Weights of a small audio captioner: decoder activation swiglu.
Rows from block 3 of the text decoder, named by matrix and row number. Rows with one number belong to one attention dimension. Each number is 500 + 25 x the weight over its row's rms, rounded and kept within 0 to 999. All counts start at 0. Numbers have three digits each. After the name is the row's rms in percent of the matrix's.
# v: attention value (decoder.blocks.3.attn.v.weight, 384x384), inputs 64-127
# proj: attention output (decoder.blocks.3.attn.proj.weight, 384x384, transposed), outputs 64-127
v.64 114:471494507499488505485477479508446531490521494493456500496490473515526480515459480506508522534591467472509512484488536484452501497487496504484464509488481503515473499492481437536463419526498497
v.65 104:483507501504509501456484497504493505522500495496449527481545515537525532519533514474506497500503500471518518505483486480512514502502525535511470495517489471500500455480490504504427465542463456
v.66 108:491470499524526499489501505516487556510503518502461505482540516528498503484504475508515506487530535458511498519512488456474491522488547510482512461491488471495502462501508499468451485510488505
v.67 098:488480498496533520532496517481471527502507524492516460488485504504463485474525503533539491522522507552442506491459496504472511482520490464530542507492474517480495513560490473531525517481519555
v.68 081:489490527510515465492530490468446523411505464456515496530510496516559512508490520485492556503514441485546537508546497525519502499496508545502499479507498506508484469445512521495475473481520494
v.69 100:498509495513484533530480517511529526524508525516490491519499495517498504472526429483543488537543471506509486500484533486469509521513517475487532535485503496523489527512510467522528470534534497
v.70 075:528513499513492479445482462513519510484500497465512496505494511552497511482527480465480546474531522455506506500515493518473485478504498541496476461446508502501507494510481575504473545480483511
v.71 086:487511491511521516507514533541531459540475519538472506512482489490490469519482498524543463517496531502520502500467488486519525530564570482450525571526499520500508508518492472485533453560565515
v.72 077:514524526495464498452514498538493492511502488516489549514491470516510508509472517481514506502520527468547516497520476562529489530479533490507501509516504474487493481482490487496482504537485460
v.73 095:518504488508499514463473526509550493538501502521491537493550494467493485571498446518538482481463522492493503496528513506473509541492564521478540500519524462501496490485544490483491471521480479
v.74 108:527456479496528505491493488473506551496492497524487491492504517537533497517534496445518531457525473432482494497513503444479488518455501519513487451474507486508509509459489524516455473456469526
v.75 071:488481501505520530500491513494509565523522437466522470496470510504490523537526452487487482558545494484529529503498518482529538506486526478487483483497518486497471543540466493505484438499506518
v.76 094:484513511516506496486491512544541487519486461538499503505486485475532481502501484528511489525505476495500500509486496539526507514542546477525524536518489511503518449575522469482493484550517449
v.77 086:520504494504504489443501480448535524486486516487470494516512503477548527521465509481474542475502466484544499508536460482499479477461475520545488456512529501511486517498513515483508527483520477
v.78 072:500519486488471516478481470482540575530512489479514510504502476486474519521465465459490529482447481510515507479507517508493501496438463513550501493472488507483533475495534502510509521511494468
v.79 078:487476520540484495497504494515448492457489511519527434509458555508529508459477532496499474465518485516503541489502470475563530451463464492490471517534480481477498469519505475464483484480531504
v.80 102:498491522486532463450472538516526467471521479486554521489505492544504518522461499480493505537459518459481543519485488468470495539504533506541528499553476524488472535500511491482503491494465523
v.81 119:471475510525480501508505456511506456506488506516531499465499433523465482446465537523483479500510550521521512542515517509507503469515495484482496538530479487477469529497501532488472471469479495
v.82 098:523476485482498508502503493495484508497525513498469497507540495503531515502500503473475518492500485515505461505467503506502476540503506514519513498509510510497531441510529457524442491503524537
v.83 121:563478489506503457486468512524489526522470516511528499476510528486513502470523478451514491443502464475479472539472481524482513542507525472493512510464467535486517434541495503497489518543488470
v.84 109:439504500488508548484546552517541507516535532553485475517489508520474537506485473493473509515518503535493474534472496470465536451469481504487475497530487468496494473484526470512518514482485500
v.85 135:492530479506481470518477486473498471471494479475524510469514510472467502500508536500496493483458547472545530478519517503517466537519528517547484531557524507485488576484480455521502503511462525
v.86 106:519468520516521482490493455479512483489500503486534480490502499518510506451487546522476477513485523500508515485510506512475482541512502487532513575481511524496475524529538536464457475494480513
v.87 098:513506483509521486492412486483501489468510511525536483539482533500454524524500512504510504486468532485545506514459516468498479476515537502547483541523475523535524514516522498553489509490477504
v.88 094:532499505523535541477462491495467561503522501488469517512470536518505505478514538500527472506506443505476564543445518507541493506483474528559490543518525492503512528450509514443495494470473477
v.89 117:546488520484498507517514464497478524466481490442478479489500486516523508458448529500507476472478478514476535477487519516500506516500537480470515542497526519519508515517461513462499473502538512
v.90 122:467501520499492533467502536479468484507505473527531510516519507492514500516531459476506499477525446531493489487474523497529487486481515513499507463491498502510514481479529506493521488523464474
v.91 094:507516495506445505536512474499501548485494501515495486520492512484501517494507500523515516490492509473477494489496495520495527504477511537506541502495522529548399484502505476516503523546471503
v.92 092:547503517517535452474510515473485499513527531506503511510459514522495557528498479475454557488516487511514497488494518508496485524526499491494500527458494486514508465534521529479517467539503542
v.93 107:545457476506434415523500448493497522520485462494485513474483518440503492512549515507500497494469516452482496491520495492508489530515470479527535500487484504509513505523517505516503520466484490
v.94 106:535483500517520477484496483521476557552476515470466503471522511512517502529531462493516493529480482474504478503469480517433486513557473484527493519475490529513491505528515512520503521519546503
v.95 133:509545487509461497518532484517503512486492505531479483463477473460505491523495499503500509510474548488525494493542557524508497470502512477499486476543492486523519543467496477531522485467521504
v.96 079:523523500499496463465525456504487466474449517486507463495532476499512473482451460505527543510523482524481465530534481520505489500493487450480530498483505526505522511507546512516555518505461486
v.97 083:493484496487507505543526519481470500486494496530509506490510555535464510485546551439486517552476511464482491483480488459530491504476497539475483522481522496495515472496501504540512488474485508
v.98 109:551515508508498486541474487559520517494508459511483492542457530479524448477496494506542501487493500549519549522494484519485487494419549473502468512522526489541535507508508522521525536524555483
v.99 085:509496510487478487524484438455480486471485533465480513458503486512487502503518479501504512503469467549507497518531543455546484490508479515490514528489528484506488516564524493495539501494480471
v.100 096:509503445502482453468490462493529539522502506466530500529528497510490534533481479515560464477555511528474469474511495504496488471535490532490500492549490523523459518516504486491485483481481524
v.101 078:526474503505516480503476524538515482520501443540487523493517518483480513495505532492528498508508515452521434469505510490540513522554454530539526537498469478548517526515480517515477517510503486
v.102 097:509506480503545484483511460501473536498491467476485492492525460459472448458535520495491503469459527510506520525522480504516486494474478497462527511457521512501452490473499536509484513542556522
v.103 093:514496495513493466465498437552516488498531473497456500504448503500498459468540514515476502473473488477499507524481532496516479516452491512476523532515548443518487525509525546509498526518476492
v.104 086:466521524447489512580529497504477510504503452519491504508484517486486508513535533486488452496492509506567517480505518552504524541486548524478495474474544453480532478490516470536514441485535527
v.105 090:472535536506453485514477528508545475517463470503488477492492480467543511512478510538470500494516509516532505507496518509493507520425546463563523483517489483533529497458524488510541492500489504
v.106 094:509535517493495524446501481528523511502507487529496488518498496499500494458473502498501447506489523491497486490527523495474508511513549481566528495495463483506483513465484476509461447487512474
v.107 113:501537519524510525452534475515462534504494510523547517516517479512493531498471490535540488490501484497469507500522524462458510512549500520466464473515438535486524499478500506460549490466468502
v.108 083:528482519548478467492483504532467533485523498501548502544483515536484523464504540535545527510546497474501475495459538486493471498542469537505463485526501444489504530521507512491459497501503516
v.109 090:524498517473506503498481516501492477497508496512499480517461498453513485527488512504447481506489513477502501498528509515484498503505509502520495506482516450496478512512509492509480490509488492
v.110 093:506467472453569479508505494513520509484529494495514498474533501504514460504480462473478519502509502524486498512494475493518501503515471500475493508487529504477485504511522506514500508509472523
v.111 085:575478502532470510461510515478506513516527464501499495437477506485484502493509501523506488509469533527469465481499505488478519469473495504572503481515469450523503525490459487502459471500510481
v.112 091:489479478498491504511504507543490513487508521481478521508485510512497491469521487512509537524552505546509510495482486493501534486530484536481491495541470462558483524492562486447460495491522505
v.113 087:483470475538519497517484531515500509484513491500511477511477470498492478562448498476506507483460482476506469503503511513531486530453491520528499499468545525492478461516499490540514531469496500
v.114 090:475484529525511513507500489503484515505530514533529510510518524478528499495500527488513475455442526519471517525466497514502547465471472473554502532522525476505488541485527486520482534526506495
v.115 094:509508520512508465497522513491479521454509517529452507510493538507514481512473531518490505489495488503485507494494454499518499493456473452484512503527518532449482491457476521492521489538500495
v.116 111:498506477523525487502491540519529493460506546518492506503479509502493482536482501461514556495422458495523502518530495498516479509460480476554529501493511532503445504508499489565534522516481499
v.117 126:491502477502462509527509480529494474508540501483514506504530456507539452508498472474464446485504552519494504514497549531475566508520524515454464508510510506516522494480534460481495498498523530
v.118 103:519519493495463494429538499492457562473486522524538477503518525481491480522479483511484471495538488514478530484475534509448541456540493488530479503505500469526528515506497494443497538522566504
v.119 112:493500482508467452508495505486483517474497510484484524494473528518536463496487497456526498508478525542529515515463556520535571496497506487469477510501524488513460550522528506528494511505515521
v.120 118:517493501474496485463474493452492523483452507488445543474473509528501508483517494469510541511533479515524499558499512499520482508498484478551523523511465484547499495518513507480463495474483547
v.121 120:465500497494493472498488486462477526471462517488473527504468526537514506491519504461521529515487536525526512523515487500503503500494491480528490498480467478516465540512529564532508494487506505
v.122 090:519497514506525486462482505461505502488515545498480543504478514544476524471526487501495504487530501517488459485532476483527477480472496490501503469548497480500467499504460500541506483516480524
v.123 104:500493522498476515483519446513503487514506502418485459489478492490481525545496510544507468465501474546503507462533494532480477449488472503454488484507509503446513468453509471485533492517530518
v.124 112:483528492511513568486501482495540509528504517548522486484510511473500525505492520534492449503527487490466496472516449458497475495477497553499534503512480521472515488467470481498513480494492469
v.125 090:499519532504516550499490500502522484525490515523534505476497518450486505504530501478496506513476450530460520464516456485491487461527496518475454531528471508489541479487512502510465487507495474
v.126 102:528479546509547555473479474456497544506497500507524491498503466506467499485460507475490496486504481487511490487504497468467480512544495479520507501492488532556541459500504535503463516522508468
v.127 090:460502476481508483486486484497534526501458506500501500473489525506506517449484497512508543466504505542485474510450453484489484511478494489535528487496515511517474509484497507555526523518468509
v.128 102:518435472511468547508503487549518484545507536522484497497492473518524515475544507499510487486499536503483482469492490469470516509509502508461487519514487513483507504531526498499526460522477468
v.129 103:536509469543509496537488459485497486522520527491486515490520467488483440492474475490491539458481512546507540470507534430522482533541493504539483504530457484486481518523457504499537506520458514
v.130 107:514493507503500495455549550508486505522486516535542467501507524549518538521511503462503496453513483504488505525520506484525485494474448497474509517537514533449535476498495500521474482491505449
v.131 089:516523483502504530504485505497488470511499491490493510458467473500517522486494455521467465473481553502497465516469488515502475493503514503499498491544507448520540489529513506495501499515504514
v.132 078:484520526485507528457531552509475526485496490520517496530528546537546514547483515495469482506464486489519521497486482506506506446520490444525518505470509500466481467509456529509524518468530466
v.133 083:494497489517489464450472467525520526501482511537479486521447507553481482467468468501503542501527490495485454501556501479519491501488489515467510488465487540456530529540493520506484504460516470
v.134 116:504488484542497517528532530530503519558466471536532508482511536495528495487505515493521524463517526497485505534524516481511481503495521481493522514479514543508532477501510486514492492495458470
v.135 095:526536487516504459515524473518532500535464496490508541502476468472504496531435503494509526494489498549480548527483598534540502506534486513501492517521512485486532456508511531506527519541497484
v.136 091:482513505519497515497507476476466519479525539545497481473504529523467468498512495479481487492514497527516491474523510473506467471469501515509443531481495482520488485512494510506487505506481518
v.137 098:483526504476525499498507508535526486509509486519516501518488542566529483524474513488523478493511511492505498510510515486518518492523450517505508513532532498506498504480488505543502474469496457
v.138 113:499501474528522494541538474509488484562519521524520541482485500506482461493511497498479499471499520505462525500512528494516494538508525502519506519500537487486503459507518504507501521536467496
v.139 105:505486524488505480491501525501509545503462507500508534503521469460479480524502530495482470595502539507509453472475502540501539507522513477521515450496479485531503480477490492499505512526525538
v.140 109:532546521524499493501486494517478473502534475499521464489498502470522497486471462503488502473466464510555518473483479482511498488510489516531494506509514473486478512501495503515514501487489497
v.141 098:532465518537504505494473516502534545494525511504470494515507458526472540494561488514509519489514514483532480492492493478517540514496474508503491486515488504528528538519507497518498489451511463
v.142 078:445496499493476513473521445485508496458470476508530519493506513467501504517500513501485518466502512506535492520527526540472494476515488513444533505504529505508497457444511466503482506476516507
v.143 091:476567503482513510502482505502510527468462494516534550501487512538530471509491501542490479487496509528501509547486532557509492482507526481507564486468534503491533459499473518491516545522563529
v.144 131:482507482517502468465500545504533450518529511491509535545527510487456501510514472514442494499475508474471514465521493459492533496548509531476521510503463477501513490477533499441505510473480520
v.145 103:502490489487467512514507508463469501500502522507518520509531459495458515545447510525462490514556493515486474488517497458481514500454478532506495511509495501494519481495478513480512498485495516
v.146 098:489444503481488454492489518522461503494491503538503504495494454499492513504460537503472514522503504499539520483522488545552547503468492490505517537494502519522534483466488510483495487494537469
v.147 129:493492537535470491483526482469448501482464501508483538462441518508510500494520534466544514549520489495484516485467562535513502496466524537511487457482502472550497497523491494524531518510486521
v.148 123:462519515490484517528482467516497494539482514489490481478497519506545467437515481484559469482475497492458484514490531480502466518525492517503475464523524478502479497520511499493492480525513478
v.149 112:513523487492520511560538479532495493488520520512516460473524467533550501529474486500486478489459487500485505523510500488503478507522465477484506543510524504446500508474517535486475476483526474
v.150 103:530495480478471515512523514515502501483484555524518464501524491537461543503468522496489504463504472485513515551521481536526544523462497479537504515469514525459517531515511525456497461503520482
v.151 094:497497503522536475504511498498471459474493536486464543500513534440459459533493506543480531537510501509532475479521511480483488463459475552496514528513478456529546470513484487489534498487513469
v.152 102:485547475518525504528481475510509512542535495490503485487439554485556517464531507474527545482526547496454501497507517489498462523510517479516498450478501491498465482482480498527506515516481516
v.153 087:504460519526497536488502452488514485460512500508471550507507491483481480518459498504506519534490521484533493478508513463457505443512458509515449462463518483497501535443533490471550481483518495
v.154 131:492508500496527531512508474537493503534495473482518472486482490497532490437494529457535512476477487499497476507474518483512470481535483484527500476487510481471473515526493507564511481530515480
v.155 093:496475490490488534510571465479505554477459489505519523480469488513495498498497505516551501498472550488524471462493520460431518507489516494502514461518495449506464500492491513510526502526510495
v.156 124:486475547497475527477504464468481526476473491520541492479467534523480502482475490502541509526526486481518489527475507510465485514495497488504511448493513496533474518477506504506514492493498520
v.157 099:493453496524465524470479520518528485468506517510515520515450537480458478480510533503490486475506539532472493455540551505539471524513490488476464500466478507521503497485496497484477517497498539
v.158 110:507477487441479487476540500470514505509508501533494540479499482543489537484464500497524519524494484504523490520488472525519532449453481495514539470500545488466521493511489479478490465482486501
v.159 111:481506520498529550511507496498475502511497494517503463482491517475521464469481491495563520446491484499468450489505518469424481483520511457485498464506502481478436567513499511456494492525492538
v.160 086:509475521524506516498528509504519514519520474516502474521522486509489527477511497527488484492527504520542499539488521428462504510523520502518506463453509522492540516432514487455539502471443481
v.161 087:488498485518492433508496458509458502469471516500458488497509519474504508485551490486511530534453547485501551507506496488521502469442526501472461531496510525493487508517444475473506498510512552
proj.64 140:534453493496487494533518512523502469556502487519513444541535532510506498485558498466494483477497503479476516496477505512503558469497531482498467479476462462484501507476483485492496524512471495
proj.65 108:479477474455508478535520507530522505498455497516490486492511506508465460498528537470487493497499548481517488557512479509454471471481510460474474499458494498497520490530536515435486501494462512
proj.66 106:480499444479492468497521499472563505522506439469451518485489553489479518521485532514506477510512513478492471526544460495452484488472480488498485474506520516491523508491532480513503497483500483
proj.67 112:534489508545468490497538511471453503503515473462505492494548493518493525515521489529531484496558484476547496469536481494527487521495499526472459491535494511515480509506482490526546494538506492
proj.68 098:463512445513503521515490519527525529512479494526517514510517488508470489510501491487498515518482478509479514491465505497484516465513488483507474498516503481546531479467540480438480507485500498
proj.69 110:526453488518503525520511498526500475497547457472480498508511536472529503481519509499488511487532492496501467491491481482512509516470495528485483518479502461508490491489500488492519486488462537
proj.70 096:465539500530472494512507494434557482513479522518518521511492465515479499506501489476555492486472484512501495482469517529483478501515464495527507532501488505477524538462464473494490484533533482
proj.71 099:546485502510508528496531503543449530474515475458513498511455547478517484529519520520508524497555508501508494525490456452495513488492446491532451492509505502520480498527488493513489522454482523
proj.72 099:472481468488530443519501477461505485538494543497532512475512535481532506470503493546490501521471431510461456526500483482508512502514484508506485516490526494492500460495521461457502504522491528
proj.73 114:464525534520525461488543481520497517480532524532476473485484519511518505478489523496501495509527489495505473521509477496508474530490435504513466464500536540504526477463476510505535499502518499
proj.74 114:494539507527467517488524492534510518471479480485502481499522498517467497508507522477522467514494530516510493481491480530488474457525487459486534487516476510470529478515487489501513496493463468
proj.75 092:511483492443508522475471552494515488485495508501470510445510542529490503486492504488495524464462457493497502492479517473482525478502505518510458474533513475477514469462496522511478505483488490
proj.76 109:510480559454557511509537499521498486520529547508505502483502558495498460484511492548499512460510511506560475532499475469516537492504475519481456469520477476461479484457503546490520482491493537
proj.77 108:478500513454515485506464500545499507498491496489520508492483459465514520468514485442504483494460466495438501487502546505498473487535514496495504527512499504497525504461519522476466478505531493
proj.78 093:529504505507531485463508515513489474457515528522494517491496481485527511479512498457498533445485482471496499540515552532468456522538514540478539521491531488483522515456480493495460467509505522
proj.79 094:542476503482503489512491518482501531545492548486512540511501484456513525542477494495506497539460540469495525485499514525493490519500518513489540489475487500516501471518528497500504507481541525
proj.80 099:480485483508489480480495481533488480554475514533463517530469545507478469479547502479508447490549474486540476494506451521511466479480450490504498500486497484475511455534494485565476485516508487
proj.81 119:493513487533535470528492507503498522451501541523480527496497518488497526471480497516494474479493511489461526502478546541469493470515468520522528484530512487503493497482510470534522531561458548
proj.82 095:536484486530498479479548494503484493477501496458507514494468523494518511489475501479493479486517506516494490506500522476462498466515492537487463562472482522524476509543501515513572526498465474
proj.83 116:459532488478483472503517490499511530509508547453537448477489512524479464526525498500495518527488501533518503488489539542506488518507470536536507515491523536492518517500519482499467486510479551
proj.84 105:541470530535456519488413480450519557512451496494490531505521511474527498462489504546516497517525513473467489519503488466475479535518548480487540517496500496498538501486510502539518497522493488
proj.85 122:483472507512488505477476506501489528511508500556492526485510521507499482490510464485494481491545441466469529505494486492515444506468463537489545455488549496495471489510481447511502528487524474
proj.86 107:517542450506501510475486511529470488494525491508503522459466523472499498519478485470513475510499487509456518486493470492505522488464481504462523471535476504520468485480492498518540470495505524
proj.87 099:509460500549485510527544525475492526482544477493461500461508504508489451492461486492518460500542493457513519485489503480498477524514488528491515465519521495474501509497469497513488515498484497
proj.88 096:501512433509468537465515484514519467475523476507498513473476495499467475497476512499477553513513475493548478520501512511497535459515514518491511496500480467494492495506502540537546500519509523
proj.89 112:454520472458506547490460495534506459520555519504497474496498481523531532537532486490499504544458481501519498523464492525527520464503463513473471449522464529506468488482473490471485472463492509
proj.90 121:481501471513490481481490499511500518517475553523476526540495471490496496493463520513518508477525520484532481552505534509513502490500463510503508475470490508514538497476558497504462498496531522
proj.91 092:454526521496521471472492496526457473535502500487512491484502494527497502540507478484513475531527492464546498524493478459530459511499466505513490477474513541497517527481529477483450500504536518
proj.92 094:497479472498471540500462503518525528512491465480483513507467501508495471521523451486533477498506511490455482533505472495518479522484458482509491484519470542470469549505454492516464445474458504
proj.93 102:504520526486564497516451524504484524485465501513537504506526482504477461517514494480493494512507497477497528452521480523517464502502508524434500524485579528499480504466480505459517540508552541
proj.94 105:528509463492485488462538504526551459493482512484598472498486501505471505506482498523493488448508492482496510494488477498561475526480497492485557507505516494505511493478455519470474479484501546
proj.95 126:503468542478549503482480525485474498533492485505486514517500469504497516493515525493502493499502508484480534514518480482521519497499513503462506484472540543507500477445518489430472489506491482
proj.96 079:499517480547509461486468517528481535566508459518494507495436534494524488506499512504475505483516494553494537495468519479561506492473510507484465480542515492484501494516493539514466470529528493
proj.97 082:515511482526515467515492515520544485536520518517490469519474474469440489485490500484501499471492475508508537493523534521433475489500526501503537497462463503457473498489514531483527515520502510
proj.98 105:536474470502503487460456476474472464471505513438522564461526457550538536498490517476453508503497504437528471517536491504510495527513492510519508432480519481478520468516492491459495460504481511
proj.99 092:473488508473518482526518523530530505551542522477531493532454528487499452450459503524514524492491501484533549483464526496498496464473568527476578453491496502461556498525506518541478462488496545
proj.100 095:512471517486524522536534517522497501518495494494500499497467513471488476540480513504520505506454502512489499508472476459518514516513475478505463495485505485478552508485516531515492518530510527
proj.101 084:489516486461513482486548475463502486492491505472542481511468504476496476523520483542527506515511500494549545571533517524514472530515479465466478445532493501479541502496520461505509531522511473
proj.102 095:468508473521492454497481506472502477514520562490467470505484506505533551476531497452514537534519478479549493470498509475503517494492507507534464503517509464475487470529528483549511464475480520
proj.103 094:505489458515496505513536532491480459519481507468507497492498514475561490480521490482486520516500520477526501517529543506517511466509530489482481456472498491455470516504533476479501466518521461
proj.104 083:525478453558514509438475521495496526508500550494522510517502512538443527467530475470484503501529480441454500499503500518475518522525457455543540532505505532505465507462506515513462503474493479
proj.105 097:518492478483496523490512485511463528499501485505527513500521547482530490482504486502506498516517553464475535512547475513529528553541469459458457496524513500514511511481463506482487516492501439
proj.106 096:482483470524540465504511493490448482496492459466527543522501484491492495526513493482536527501513491477479501516526517533509495584477433489478521503519504486499505480509498499478519507470481503
proj.107 111:462468533463503513523504532475492501503478478474500466500483512531486512523517478532487505490487500513496490509480461507490518489488488435507523510489475515508488514485497471510454472527505501
proj.108 086:521511523487547529493528477510501484512486517522456537465503460492466491538486471499504468545462511488509517543525484503485528508509524470507513492479523542517513476483515500522552508510509486
proj.109 095:490502457507531450471470480489474482532515464505524516471537515500539478472511486467523541530498484521510481495504509521499514532495501480494506487501566476514470479466484506507512477446538455
proj.110 094:509525474515486497495505509509518485500483531519494509518488490509469503506483525552482486473453497533516521441492501496514478469498535532532561499504524518489497505519501473515485476475520533
proj.111 085:498530509441482496462517454508500520483507495542526528526522542498531467495504516482510530482536489489501519510504493495554472562487546486425500485502522540476468489461542490506529524493530524
proj.112 089:525528556511485486502502495498509445448513475503481529481501486491517525509530484499530503476437515518494508514450496495508520538445472471517484504498476523464510513532470453537520499501475475
proj.113 086:501551522512487494454533500497504496482459498570515546480528521504523455484514521459522478511511499477476469508490503527499493487486532471515478484497482474500518488466512490455525478505510519
proj.114 089:516506477518505493472509535505514479481459484515467469513511500507515506544526500452488511533516471476567503495533479532502474517516516529487454464552520499511523477542490482504518465477546478
proj.115 100:499510474490462501509517502513527551545471471477534495499537455510469531497463520507455480490499526507550496518519515517474499471533503526516513479530501506524517500515478489498509504487513488
proj.116 108:518473511485516528506549470519484508507462480492496508521543487523493514503520539520484465508481513476529524469533486535499531468526531478503467488533524453544539464483510479484457474481502500
proj.117 125:479511538473523468492483503484479478502485515515468468499466532483525507465489506518509529480520450518494448509489476439515441490462498483526495515491500491476460486525517502474467501528484477
proj.118 116:497518497525518483539473486495541454512506456477447502478494475496517511478514477517480527516505484458459490490536534466497494515523489520479490545505486508480514527512523507526481473481456450
proj.119 102:503496553522510503502528514501522512490504520494467506543467473492506507525520506480458470525507485457548522503474505452496484503496468496502447458541504492522504447484488505484527477533471508
proj.120 118:520518493524507482508529510542499508498526522544573503512487491549504542504529520488523484496477493458501538484486521486527515494500476536489435497496523504503484489492520496534525509512477504
proj.121 119:513504517521503517499521513544518521496511525517513553506503492524440477528500484496508482501474496493526515488481529501507517503469512534505476470541520489529493485477511477494508492499455509
proj.122 096:451494510518498492511503485476480548526468461502513456533522459505540480523507522488496469494495482501522496491512491474449506480499503468482462491532477489512536516485511492483495503522530502
proj.123 102:504521499495515501492472519485517524496490468534501461483523477481514484445482493465492515534526504461436441532469507464533518557492482511504503529482464505534498485511519538480499506480477476
proj.124 104:519499489456462478512506539529501467482474498461500423498477488484490477491493480491528542471480540501508487493448511480469525482556535473512531491488441520485538518506506520537469521492484467
proj.125 088:539485465493467447465490509476546515485509486496477501507501538501505515524496483527530514511503527464537489552474484496507525505490479501501537481477482503539468542502441513511523543507489499
proj.126 098:496492452522483484484495535493507507503531492499508495449502559530502530474518541483544494528495484516449514520473532508469530526480460542509502493476476498492480512473466466521537519499426522
proj.127 092:542525484501496517487522534523487510506522478484467495529523481541491526543490553519485477510506487443494546480504517547493525526541496532504488486520503466479510474527488503515485498490496507
proj.128 108:505515567480495530526487470492545547511523433517517523527549518504516487528499496516495482502514527491504491508468511524505510502491525458500512497488493471518525518517497487535498503490474456
proj.129 109:471486479498531474495506500507540485506551490476546476508499542488509480469523502495495481516523511486457455501467511571493527448488474506460508478480500469542508469508497510524515535501468522
proj.130 107:524484504468511484511475460516513514504446454489512538518503470487491502507500503518476491517498507487514493538505488554526530492527521452498524461472545526545480463523477515473522518478462551
proj.131 094:569521492502486500504540493516547569508495525495484491501496544509472468469499547485522512536503464508506493452501508499467517495467486520513503485504506493492479499499492509492521551510517508
proj.132 084:459477508478508533527452482525474500503470509481498513476482472496495477474525498519533479484495467479544552542513484503503514533526520545511473477539500504502478541465497476512516501492503490
proj.133 091:504495510493544534485484473489494512501460493446482529491458460488452478524496494496519488486433537501476473520553487509486513434491488502524552481502506486510541508543506518417513474507482516
proj.134 107:503526512459534516507501495490510532492477510469514504524488470516481528498502536497521491537479517466502500508467461492492501455490492466512502505480531513501508508478532551494544497512525481
proj.135 090:502539481487504542511511512522476488534573510486491470535443545580517439440510535516548470497517466453524491508476476495456505463487478510507520485487469495502509496534480520494481512472450491
proj.136 094:490485480532463474523491509542559477495488478501504474473511493481511494517520491514509513521465520536488515540506496516484513535523555466505527499535515513502473495454492504500511521478485512
proj.137 102:508492499528498507495500499459508517506446539468500518498486484491490511522498505509514534489473512492508489511520506496510539465494524479514473521507526502509523506458544509471498466534474501
proj.138 103:532504516494512507518507522506521499505529513476517480505497509472549496439533522537531505524479475484518461492509506497496498476499487530491488505493484478486477499500489520511497527448482521
proj.139 106:521514471531459533464520505448485475508520519496483501518549511511540491489500515529521502458495510483478478498523455429473467503542531536497500502510471503516486476493518484479503490469507473
proj.140 099:495516456499508487488501513504510494510492548475508486489515521475464464489494459474488520533462467511495483508518548557528505497498520497466505481494504533483457498514495483527491544463474492
proj.141 098:474491524503525488515462468468510525468473481537435467538514492497469471496502512457470523515497531480471498490472478522512488489456479451490523543482512472489480496491498519518508460521522470
proj.142 086:490488478479491496523462522516512474551492498477500501522492491505534543448465502480468530535543434491522513520478495474537489504502512486530519529497477479520475532521491517509503487541474530
proj.143 089:531483505495486507495519532489468502537530533466487487521440495495486479498517492486519518515543472477508480526471485467453487503532473512457506553540508515490494551522503527511500452512464475
proj.144 134:528510472473502503554509453470426472502521514491467492432495472464505474515487494535487477514524501492492502508483460496508455542498489498501477479463523486484513484507501476520492474507516455
proj.145 106:499503524523529505521501480507493512476476473515479487528488549497507493493514506506532538492442511489492497553485505537530504505503486501503526530480502512530487506464523503492478489510530491
proj.146 097:475520522494483485496470496459529469516494462473507515499562556502481489490496471476493524512501531480515481537515518467489502470505518507449537542503507519475522509499546497509478510530485480
proj.147 119:525538462457507473497474533499499498517529453505542494542538519478454464529463513477455547455523518503545486491493495488461517497479515511486510486468541495472501513534466521491478504533460509
proj.148 115:508502503520528470485525501491496501480511518470505498533515507472502566482476502516485485475494471506535527536489515533482524461505505482544481490514475517502519519461433525490518540474520515
proj.149 110:493504514530530531480475490494523469497484528474492537499483534503514514451513530528494501496477498468482533520509464520533519516472503490499482468507460501508522465477500474503533519533473500
proj.150 102:459498526488499489489469524505520513495487474494508511521549498467511533494507498521506453470477530506471479468522526503500504455451501471505535485540473534522461444510516502536501485518474466
proj.151 098:469531484508486509516492550519478517477520465499547520501510479451475508495528493505541480540503527478485519549507496528517533593486504525497499519490488515452512510446507483502504471516494489
proj.152 103:505442527502508492485531522501469519474497517492506475497521516480521498506507443513531452497475458513534511523505463489469513467518518506470474528513496515498477539483495493460509536464550528
proj.153 089:539505492488496488491515509477481510486516457502549475471480495497509503510474489496500494445519499472497484525437468514519522539466516546485517503497507506497489541504504513505435502492508490
proj.154 131:489456514544507529494518495484517520487469508516526513556521506579489514484519528473548469502466491516528499526527493473470534455497520492478477482546502535486484466458477517475495499479497514
proj.155 098:490474509509510483491478463470456515489543492530478502547506508505503468490509540465514506477498481526476479531532506520493504512522478493550483531491526504492468495509518561500458494461524529
proj.156 115:519522496455504489523500499489513518492531506487463509533511475487506494484464503437492555444525519504518528458465522526512507508476506545521496492496512482448520512492510494530448536507500522
proj.157 097:526511501504496442521528459479448505548451486467491500423488492513537500534519451523505499539540523513479512501498463485493482479506484488512487497489519493486477540478527480507508487474492499
proj.158 105:556539490515484485514468497512505481513508508502487478516551471474493422504510508471428537522510550492494481473506562454542492535510517530495514488456532507506497504555532500517492532504501481
proj.159 112:508466472515507499567542515518493540483542504462497513550485492544474521493522559498535495465480499482503502504472508499502528497484508521520501455511500483514494461507445546505461527504516520
proj.160 085:468518465509507505484499508520510494472525537525499482510492475540485485479491496501490470526554536463489494501493487531504496502486507523406494522529455502519496512529515533521474503540520509
proj.161 089:524533503510489481488488549478556524490515465462493514476450527509430498506452503491528492482531493496478471507445445513515507498505491487513506468522495536501498506511525472479498531500516481